{
  "encoder_qk_norm": true,
  "encoder_expert_mlp_ratio": 1,
  "steps": 9200
}
Rows from block 3 of the encoder of a small image autoencoder, named by matrix and row number. Rows with one number within an expert belong to one neuron, the router's apart. Each number is 128 + 24 x the weight over its row's rms, rounded and kept within 0 to 255. All counts start at 0. Numbers have three digits each. After the name is the row's rms in percent of the matrix's.
After each expert's rows are labels from the 100 images, of 14848, where the router gives the expert most weight on average: "top examples" is what is common among them. Only what is clearly more common there than usual is listed. The data: histories of elementary cellular automata, time running down. In brackets: how many of the 100.
# router: router (encoder.blocks.3.mlp.router.weight, 8x48, trained with AdamW), inputs 0-47
# up: expert up (encoder.blocks.3.mlp.up, 8x48x48), inputs 0-47
# down: expert down (encoder.blocks.3.mlp.down, 8x48x48, transposed), outputs 0-47

# expert 5
router.5 101:119140144177126125124120105134116139137137135114135170170178079107188128156155105098121134112140109126160095143150099115112139131095152106119153
up.3 085:089146167099133116136145103129124123108135109066110144107132151097128159140106085107142117131160149104140128161166139098120111161133127071142134
down.3 089:167086089134105149118121128115127097110121091132145153142117093147153129138157130065157127081130138159115108129117162152167148145132112148157107
up.4 103:120136116156137172129100121137157143123130119138121140122179087152109151116147112105140089133139151141149173094151123149161119126075153093089103
down.4 086:160102135126153164124123156135126092161107154168136096145122130110115161134080137107118113100133133102122104086114186111126118147140124145172162
up.5 086:072136152131112075184118114147119093132120154143162094129131152118147120115133112140109144136102131143132097154129166109113111117171128086127165
down.5 088:120138135112145138116154132108138095149104082096133167131134142137114148126093161105129106116131104124112182156115142103109194168129125126175115
up.6 114:108123103083138118127115156134173169127095146105151127090136121126094126176098130165147138130093125125167149157161129139121153079127125134121096
down.6 123:120130117095147091137122133135179147132083108106144125077135120112114110156155141195125138168149152132136122168143117115097142130122089115134105
up.7 083:106118106137126103125084110101133143112125155158105124174136131151096116158118178103148096149138137127112106148103152109148169102113090093167112
down.7 087:089131079119122126123177174166141101150124140112140117121120102097144138108152095106123119148144129132132144112121079103149135156160163156088152
up.8 097:131114097093126153091184142126113096134135160136102116127118143159115073129158132134175145117101103121126117138131140148093149089153136164163115
down.8 096:142122162166129159132135146112113140157150103142151118172158080108082184104118143128099128110119107126137121155103092141139142112115130078106115
up.9 093:128118121115154146153112129117194144116103117166150107138124132093127117126114140194082128140107102128115147117101121151125155075122156161121108
down.9 108:125107117126144136121114109150119085105129150109151200078121150111103134110142141115098122151106144165143083132158177112135083135131124139121135
top examples: large cells (100); 111 turns on (100); 001 turns on (85); 100 turns on (81)

# expert 0
router.0 104:115111123152145089155149128109138084161148166150165112142107092121069162138144135145166163117098114157116141106160128103129109132147096133124122
up.3 110:128121128144114132119121129084146113136133131139141080083128159136185138097100125133164150131160133202127156129090125094134144149100123117119116
down.3 115:096144125137172122131107103082146148156134080101129127135144144127097128127119107164080168139081136106154118113124135121136071142111107156142132
up.4 109:187107160174101164128151138136127095136111138112113111141156174136111145092143097108145131145100138149126150145097123124117129138085121079106114
down.4 105:123127125137148087112109147119104132114199112089109147111095140156118122125128109141165142174154138149089109135157122135126122110148133152173084
up.5 108:115125145091177167099175120162125149143135132125088103130131106123119075107125138103183126129115126138118158139140147131144127112141077143147095
down.5 104:111101162132117143113138098143098146111155112105133163124125174127136163113094142146090099122153171091139119109110124174123151075121138160112121
up.6 097:123115123139119104132168118148105156106152137150113148123151127151139169147128110088108131092126133121107051130071107127166148117102158118125141
down.6 101:179104114125110102098140110109156092127132122144099165118176118115124101117148126124137110131119114137118177128067121130125153154093144127172163
up.7 110:113151100164113166157136165172128130153132104135115134130139127146153115125121072145061116112140124106153135095115140125109135127107139182143158
down.7 107:103130148137154111143104129141153128138110144088145137082142152149122104147125104160175149171123117133112132135107072100098149077124152119117092
up.8 106:161098138151159150129108123109108079122178191109125131102094154138131131094136156115114170142108116125144136120125123123139074121145117119168122
down.8 094:133142120149120096103128133167140161046105109139110143124124112115137138150107077107134120129111158093145076137128157110137109122134142171124141
up.9 118:107118163136129141127132108126117112159122103149127108110137089161164080108149134140167132159126126162148115143173104155114078150111151074126124
down.9 109:091136120136086109137149139127126157115119118153106141158150087115111110095111121193117105110106126121130189112112176130140132155115143108162148
top examples: 000 turns on (100); sparse start (95); 001 turns on (95); 100 turns on (86)

# expert 7
router.7 100:135113143185138120127105126120087134145113116132130104125111157136178133106131150136128122126172058089148134138120144158066123125110105139113117
up.3 104:099129109106138127086120180139159150107169125124137133104164094108119111144118067089125145124136171128109098158127138118116121171144156128103132
down.3 114:094163077111131122131187178117143130130115145165158136111143116146116156166132116135117140128106149145103118134151139082173132099106109126102140
up.4 086:142129129091153109125136169107128122149082097112157116155123099095146130113137136119111156144121164150137130098095134146113087163114185115171108
down.4 090:130119144142083109162107158092142152099115128137138107135118116141144087146104132094133097159183106121091109117141140138122192154120155113110117
up.5 095:120144155090131111099161126118160144121114117103100192129141113110115139182129144105125175139099077099120124150113113132162113096130133152106128
down.5 108:113138136136110191146103145141142132148147073145155139078163131106120104104110101107115145158121159115120095105155111117102161116138147136089139
up.6 093:131138120140203099113117134068132152111115147125086122148124134165121153116151132116153104129133097154131176095130112101135124101100142095116124
down.6 084:106130139185125096102125167144139145124137149064148083165099090148130153109104111111107117112131162148152139142114104104105130119116107142150122
up.7 100:117115144167168133143125132137083097174148132119152124151144131110093074123105134122164124131122137132082132080126113155121087151154115139144164
down.7 102:097103136117137085179127127141148114079144074152123139109162144140159157131127141131117108120128109128158131081098168109106154137159116158134116
up.8 093:105145114139120145124127115150114160125136128149135121103108100143060087140150092141139114179154156140071138146146126108129145104150138081116151
down.8 088:104146113150117140122115149113160164137115136149147117102110141107133129069151173118082111114143121094096122132140162134120162124150116159100068
up.9 103:075139137113093100106147127141130139143126134133150134136124125089175125095147132110138175173128088120123127152096170099140087115140125169109147
down.9 104:142111170108105159106119163115122149102114130198119108105074123148109103147153116115149097100148121096154133131166129133125122119111156116136088
top examples: 000 turns on (100); dense start (80)

# expert 6
router.6 099:124107124131118110110155138115165128128075112102087111142098178115096168151114161126097149079099142138149130144135099140148147126129150110114170
up.3 105:106159163105157105137124149139116137129164064140081115095117150152126152104122139130107151146168107132171135116127116102162111117121099125172138
down.3 111:135141124153116147109134117191124093152080149122138128159107122087145160160122107106146138095121083105116137107118167154103134120120141139079117
up.4 120:111140137099144145059097154161127149100183125172140116135100124129124130092101098111113112144144145150136135159084140162117152123112105131115128
down.4 110:133100135176166113171107103106123168103147119133119153082148100148141128085179175142124150129168115128123107115121120131094103136132125128122108
up.5 103:105119149137126158100152128142167109144095116104118177136121111131171110082119158116151127155177142101110127120103093121105139126126114100147182
down.5 100:140112122153128116154119115135166126144109077137148129117153101113163133145141116146109086175117136109145140153086157105088148112119166135102074
up.6 116:141094154159171112109140100153129067110155137105148151141108137121119126089141104165112164137116143156138127112145144189089102128137120142127136
down.6 097:120133132108139122128119132112132117129112169148105136100154085151098153154131122107051124162162149102126094122103154112131115106114093162136169
up.7 105:112144140128123105124108107127137131066129174141099156114153151123112146142071145180122117145163140138103115121106136096166112130145156133124082
down.7 100:092142153122157106133146160125139108147124130110174119128132130102119110100189096134137111113150139160166114078082124144094160138122116160147133
up.8 094:156168156089148105113132113144123130090101117114132116162119143099167110109083147137091125156106128134129101150146117122110140167114129087169169
down.8 099:138113111184121148168127172132138097113110092124131113134118167101139119128121140181105116132148161113139121135142096152149121169070102112119113
up.9 088:103126127109139137150152090096143132169107157131129064139137167108131188117125130126079124131128135145147139111136132149108110101103139078151150
down.9 096:100154127116143173129102109195115110100112105130147128113126115138141169120114102124107172133130150155083145127136096076148112105140121125137166
top examples: 010 turns on (90)

# expert 4
router.4 103:141139126119154160132085167146125149092135104124146118103107099153136147096096117139170117108145162197112119153135147138138134136106084129128093
up.3 089:139115131130137150126112129112127127118135102152190132111122135163144153100143081096101171177069119136125103118140158117144106099160134124108155
down.3 089:149077156132128144137146113138113123149131120117109132141136116099112107138139134103125156101153145125113129111064133122068150157106187112173151
up.4 095:129057151131096080099171143131113100145128101112108097136139118143105142149109108113151114153133142142145153114131109122106147098155168172125116
down.4 085:105080156111142101112140106131119164164170090130151135105137100141129142157134125128128131149097136108177130155132166154118087136115101141076121
up.5 102:149145099111135124103106134110192147095126120156119143180129103113137110100113124112152120114145130104084109144114153150127133096110159141177173
down.5 099:122138108119118128118117132136118105113193121094160142077096155152107139102156146135112115137169121144169139086116101112139159126138174093125133
up.6 097:141105174129106114114082142120106121125137142159118138147106135086128195115115075135129116087108138158122158135140094094120107135127162124149109
down.6 088:143111089143183106148145120137126132107114128106143107148108142168130107066131152179114138150138119117121151107069137124122169128158145124133102
up.7 102:153094138093150109105128087131166114151108172098147101132150169098125096170140143145101122152110160112123152124146117115112144139139141152082104
down.7 103:110144141123141125135166104163146116103147137168136159118165143117093115153155094146155107145101127071148115129106101091135171126121139102101163
up.8 089:098087154092131186149122115131174138129121147143143119112167089117108111164126151105133151152135118124124118125101117147125146160089081139112091
down.8 099:132112112138134130108149172094173109175095155128122108120103133092115113118128108150147096129117186090133125122098081132114155121119159121161137
up.9 101:107131112127111152138107083136116095129165171137120119099168134102107115130095118113175114168098166110098130169132107086141136128113097124140108
down.9 120:118127138157070135085121152168159142159120158149080126143146103112121104166116100164106118171137119110127105144155120123131173143137122107121124
top examples: 001 turns on (91); 011 turns on (79)

# expert 1
router.1 101:140155152086127146116153114165099095156145121154178115124136115116168118133134071123112097127153157141125094160142134162147104130125105134104166
up.3 092:140124150114110115107161109152147109135202138147150102103118121137135118111112126065103156124098141107157150167167111145150105104120129156132125
down.3 087:125134126126146122090092111096132144139125132107155139164125149087129125102108106134123130146103110161124114090095149135173133175151126127076184
up.4 106:090085119162106091139097151141165144091094139131136140129122160122131134135199135134147135126087126120097156132150116108110120150159105133109097
down.4 115:171106120119164136103150120122133126152098148140124172108108094076101119122140133136160129119108194102145089140157133131094121111136149100147106
up.5 102:098107123120165134090130133152113162149135124138148151178142104108137114108088129144121103162147124111193158136109160115139112126135124073097140
down.5 100:128155138125113147156112165147107080128122143131148116099166113149097133169130098116127117107145139128121139123180124072109132137164106145179095
up.6 079:154122101115157139108102106156138155089141113167074166134164124151131175131143116130093143128135140106111115101151132157121168125132077103137137
down.6 087:095103148121167161165176136095125127162115095103124128121135110088115081126148139105137104114094106152126099113129103146120144168162106118127155
up.7 098:171119163099152168100127071124114138107131154124153125133127147123172135132114115110114154158147111149131115122122107127151111153081142119082180
down.7 109:098109066154131100114140153143179113155114094153100134125099118151107117154153132163139120121120142121119123142143172121116150157142091129170096
up.8 091:143135146154168120133149141150134140114109126072112087136154118150133118105110095113115113138157152171097149115094107163089122095167135113161151
down.8 082:196133114142097121134133137105108171111120158135152099133134128180122142115145140102118149138099102136090140138121115085153151083120099099103117
up.9 098:152141110134113143145101100124095077176128100089121123172130153133081105114144147140143091113105158154142133083147144105163114118123104120139123
down.9 095:183149135130114088127135121149154137120145140176156171084092113144105156118127120138144113081096148129105116140162092125137110119097140119158143
top examples: 010 turns on (79)

# expert 3
router.3 096:151129136085146122111145131118107149126127119115072126095169113142097108155070132124091116167118121077118125130111172132146156096118136145150139
up.3 099:168150120112130136125130124121119110119110109089096104081109101121132147130081150120157173191106144147114176113101111122143111110125155138158125
down.3 093:121132094139154142133137127149119130119088098131163107187124095092112111120189149161114123099152131094143104129094116136150132180145128129107138
up.4 093:158113134139114138102155135139085107093119114150121127126156112126127108133134161102141126111094106172143159104140178079117076122137130148174105
down.4 098:131125150100135113152110143094167138078126153139096153111145140096092127142154094117166099170119107154127105115128135169117115109164156115168133
up.5 091:158101090114143105132151151089115101175078126117148127158119089112144159164158136152123137118151134143100134134152115110150129139161112108124076
down.5 098:139153118149143135135107153118165127126142119143129128147152169141160152168086113092109130119168094119094160157121128091135070168099123129129123
up.6 105:142102120126145118110125115158151120146105139185169105098129106092150135104144114117138123201132134140135108150069148120144136134156149093127119
down.6 089:119161143148124111120134132146130084059145111135140091148104147141133123152150108154103078142153123116119135119173132150111143117189124151110111
up.7 130:158135119139087148124141156118144130102162114093100122132111158111165136107091154154134111122187116147144109158124139171102101131109098085125105
down.7 129:150156100110151144110142116109103158163131088091099163109095128126135120123127118116147123110152151091128129114142154128120133158113123101214119
up.8 091:135137129114147146177093079176118133136121096182126164120141146098109094142139133102109156122142143088128114082156127129165098127124122124140125
down.8 096:134103156106167138161154162141138123091143154114102103103147103124125107152116118121134184133113145162093149139102096111114157122122098151159082
up.9 090:086126139143136103175108113132137108150157149105131142126091087112093168118148111105149064123140160123161159136128117165130124106138138093135138
down.9 092:111143122137137078107142166143165123159156113149122112162140125101079133129131131153098119088085132163122139136100113166151159123168124150099125
top examples: 101 turns on (94)